config = dict(
    model='contrastive audio-text model',
    train_examples=52083,
    hop_length=160,
    encoder_mlp_ratio=2.67,
    text_encoder_mlp_ratio=6,
    text_encoder_fused_qkv=False,
    text_encoder_qk_norm=False,
    nesterov=True,
    orthogonalizer='newton_schulz_5',
    adamw_weight_decay_other_params=0,
)
Rows from block 9 of the audio encoder of a small contrastive audio-text model, named by matrix and row number. Rows with one number within an expert belong to one neuron, the router's apart. Each number is 128 + 24 x the weight over its row's rms, rounded and kept within 0 to 255. All counts start at 0. Numbers have three digits each.
After each expert's rows are labels from the 100 clips, of 14976, where the router gives the expert most weight on average: "strongest on" is what is common among them. Only what is clearly more common there than usual is listed. The data: chords played on synthesised instruments.
# router: router (encoder.blocks.9.mlp.router.weight, 8x160, trained with AdamW), inputs 80-159
# gate: expert gate (encoder.blocks.9.mlp.gate, 8x32x160), inputs 80-159
# up: expert up (encoder.blocks.9.mlp.up, 8x32x160), inputs 80-159
# down: expert down (encoder.blocks.9.mlp.down, 8x160x32, transposed), outputs 80-159

# expert 5
router.5:174113135157120149131107126147126143136136125095140120137097129111121110095128140140141145107148164132114135160119135114128108197137144123170118135149114115127128125143126112129123169133108110136112155146138155114191090120125150144131116081
gate.6:145103116091097115112121107128141104170142147138094167135165165165134136130076159106101161143142101136135089098181118097139151155135134161109127110136120096106165150122122147073108096149127122140147159092096136143092130087109161166176127139
up.6:130107081134128125100181103146137123103084159156103112180146139119117126081106150112072098141159134136135164113129121132130136119101155137151148121109150107114160102155137116087158113137198078164134159126129129167148124160157117132152142142
down.6:113146160130132103114175118132137169114090125124101120095105109114100118152141087064164069116116097134159151133124120094109140139138130144102144117137117088131129204145112104144177112162157123101121149154105176121114122153142136119106101123
gate.7:156136112133145107132118157119114125102096134114140173139096134155153112163080179086146116145120106082119189091138148135116119132159071151118135144145167129127133111129094186114077131112128124121136102082118167134117111123117112163117159146
up.7:140153111111125140166124153129092131107096129107107148107090127141133147174102155113148145137096118105117170136099101107101125126149066141109148154151174110121106137102138175118104098132164109110140124064122146110149145092147115120151157124
down.7:128104147121109090114190140144165134144143118095158113106171151165152130090125158096109123105101125131118118079142114122113109131181121122111120115129024142142169174123135133139083156122143114112108158126136147142121133098124075145160110142
strongest on: the note B; the note F#; rumble; root: B

# expert 4
router.4:126093168142115169122149167155124118128108159110121137179135147105121102149098175118093146099082153166145129127150135073151096167130129129165140175149132146102151125137163122120098166121114111143149122121160130145162086086147144158166155115
gate.6:142138084154103125140147134144153133129112153122131103151064104107133102145101085112121159145146132165123119105143163145136116151116109124156081116130082152128098152156123116111127126131172111105134110180099186129171169180137086161121125112
up.6:140117125139109117160153161136122078125128117114143150108158162120155125180056151100161146134135172139123140152137127126116098126152108139192074093072098106117155125129117133127115142099127089073130137113158174125156123149133126159133160120
down.6:126163124092127135146130068115086150134124094127126089102115106094119160131093173115091144134145132131132125130194113146141134144140113099111088114139089151114086193139079145131168080117123140159135155090115080133125145096139142118160097121
gate.7:127087138140112108148160064138147120093120147150117140111136113097133057168136098117122137156139146134151113111152145110123136166141110121118143085184114136102164142106081129128110125144151062120110131106099188122130104170133148149140102149
up.7:122119091136146149154119083160184104168149114145140179137178060103113125107148157113124154108179127099138109111128129125105150148111122129135152111155130164130152141122128119107138146133109135124138092128128167092099105125103151166132089115
down.7:138106158133122087121095100133092101155112135138192153136091150109095152113088142152124116130142140124131155103112139133152094133120126084142139121137134114130181071118118071137142115130105117142115160201082107123197144105173170145153168119
strongest on: arpeggio; marimba-like; rumble

# expert 7
router.7:119117106104103139124138102141095130154159129083113140108117168123112173121095136097151100141066153136115112134140125158086126122109081192135119134144121131145130098113101141136153129129164124168115124120143124156150115165145144086158114147
gate.6:134114119136078110180143164109109125152156106122156136166168147096108119092138133146132124130171090134148125070112143088125121158142154111114142099114163100169141163128138096103103091134114099164117153147096113147145124138123102125126061145
up.6:120114147177108104170178095145100127110128147143154137126134147163143157122187082102115133120172150134151161134133128114121115110106094119192101135087143139136119118127151156124169120117117153129082132161164133094082135139117122079162135118
down.6:110137151156137096122117077148053106172106124110136137174127142091116143127084072107116140141174105123147120132101095136135123127126164082129122152088128167146151118142113115126082127129103128147126120144128105139141116111104120099143149107
gate.7:153160120113066151126162167128143107138122118115148119180075178101112068087089151134113143151150107135144088088116145132137129138111144172119125139152142158115109136144126153169136160132171086094123150120090124107160176129128138166160130133
up.7:103137145168153150132174068128108121153155127103125145119128135122130154112167166107157121126086088135096116152119096150096121102154102097139177126160125148107140148124114131127117129096074148139133133178160160105083114140159143105120122108
down.7:118139128120111168146105127145091124148114136110134119141150106138136117147076153135131147133146094139138094128137112148113109117109130138137095123121128149147144149153137223156137114148158158095155157108140107131134166111105151143137197162
strongest on: the note B; muffled (low-pass)

# expert 3
router.3:146143114138161111137135119159117120109119149153137143165119133088072103121148116086113121109087124166134159126135111152131072131120169111125130108134132116100165097153139144126098130165123147087150152151115160114143121163092127110094095118
gate.6:118138175115091115143120159106115114151116116140147141155144124121114142113144071155117146104124128139134117149178117129132112133128111129127065139116148158115152172154150141182121123167107126154141148110133078145121149146136131144140146138
up.6:116096129118145133139121131136137072150130145142107131075133113152073137120158134088155119132155092159120130179096125121148146141129121131124178103120087115138157111115116118141195155114134127167136107145117145144163125115084132117128113127
down.6:097112130139164102142129147124172179100180166092101150076097127142166080130179152110109111106113126097131117136113122136106139165108102185103165164131127098112117129135118173083133127130100136147133118080117109158129141138120088161123123146
gate.7:124106109180122129117155091162118115137147156137151102129182113147143088138166141129119134131126135133114102143128115107135137154096100164150164152118154074143129111134116163102176138164114143110114122121137133147114120110182151113109077139
up.7:127135093165132166129148059132114092105106165116180117128137151164082114158145158130139099117111141153152122128163110103113142171171105145127106133154112128129116126132113188168170124143095145120116129124104111142124085104149145148089135145
down.7:133126103112118146165087177124106100119155098127169099127100164163161111158140161145128145110150119143124079165141150131140121120095137128134133149105178068166124174136107149126148089146153137114089154139124131146139107083116092127165141109
strongest on: the note B; thin (high-pass); instrument: marimba-like

# expert 0
router.0:158099125148127148131149128139132138115148139101128110135103150104147131080108087091102136122101130144122155115142136102156127183106128101150112131158147126113161141170102154106096137136133109182118162104137130137128121157143146133145115075
gate.6:131120118108106091122174123136162124150167110109156130130170108127123120103174150130087176129129156130115128134153154109132139122112140127122165109107089154110094182107158142112165154115154122126135132155111098123123099145135127134112094106
up.6:154130138094098088106178126150158127197131117120141087113181120166119133114145105130092161141125143152099125106157122121101112140107142128150133118114104099120092206123138121131144170114168094094149122167107127136132115116103093138127116142
down.6:122146144092084142116141108154147151116136129144150172097178093153123128165080153132123121128100108126131137069174106116160130140136144120134070138113127117118110135130106102134120133121122094095104139133143116115138130137157035111115109122
gate.7:124117120118135186132149061108135123116126124124106100146097141079123113103165112162113104136134175128138131176107150144133141126189122084154141154186104117140143110135115121124116145174165108164143122125113132096130145146116120155124097120
up.7:132120126135142131108094159123111170126125095144136064142115102168094154106088116097124140144118103154113062116095179125154132119101177096143125132119107202147113134128119119113152098114140129098135123085122157137162128166085141158103142126
down.7:146119130070165100128145152111128126133150156132134105163148102180182119132140076156158144140126113137132153130138080124124100081164106116142123103154122167134127088136150189170118113100134163166120126136144104107117161116150171103143144134
strongest on: the note B; playing: arpeggio up; plucked string-like

# expert 6
router.6:095077083126105144146120124147105133127141101130136139119133096101147153132129141122083137163138124138111130161126133121113144098142134159120131131128147161118130131141147126137090155156165114117076141153127149093089157115106133084147156139
gate.6:161143142176132140128155067136111119102108143103096149219149099113094109126138159156084134143148131106131106141170149181176114165142147131146142104185107117117113150116148157076163131144107151122138148149115132134110157089146143123096130146
up.6:116095122138147123117083111129140097110147140153130072104070113142165118134170108130135109102135142124130139131106114116143129142109148114087110165083126112153137099142115116171139156153095094123130157126143170125180075160105115079178127154
down.6:139171122174116077096163156146183112141120092118086131093124131135116120092161096112152100135142144154134115122114116110109147118094124101141130125143135135124074199137166104131135131147127148126113121116130140126136165111154190126146143088
gate.7:155133159192109159129114113144109100125134159140143097156087113086097119143145097124108102149162128131140199138136113101078130144100137123096110100115152153135144102156146084155121155138116118123130159139104096151146084140131133148090148136
up.7:141123157106109136154163180130115136137101133125146131166101055098151086141102115182123133119096109146113092133155144133121112151178096135162175105126160077123135156137131145125097119160097136113129092147113157159147130150137167136160128103
down.7:148177083152162163148153152142125146161096104137148100139114121118124179134103143106150170115134114097125085141103160136066171116146141109109148104136195129122108116107093113084133097105111110118141128076099139145086132131125103096136140113
strongest on: arpeggio; rumble; marimba-like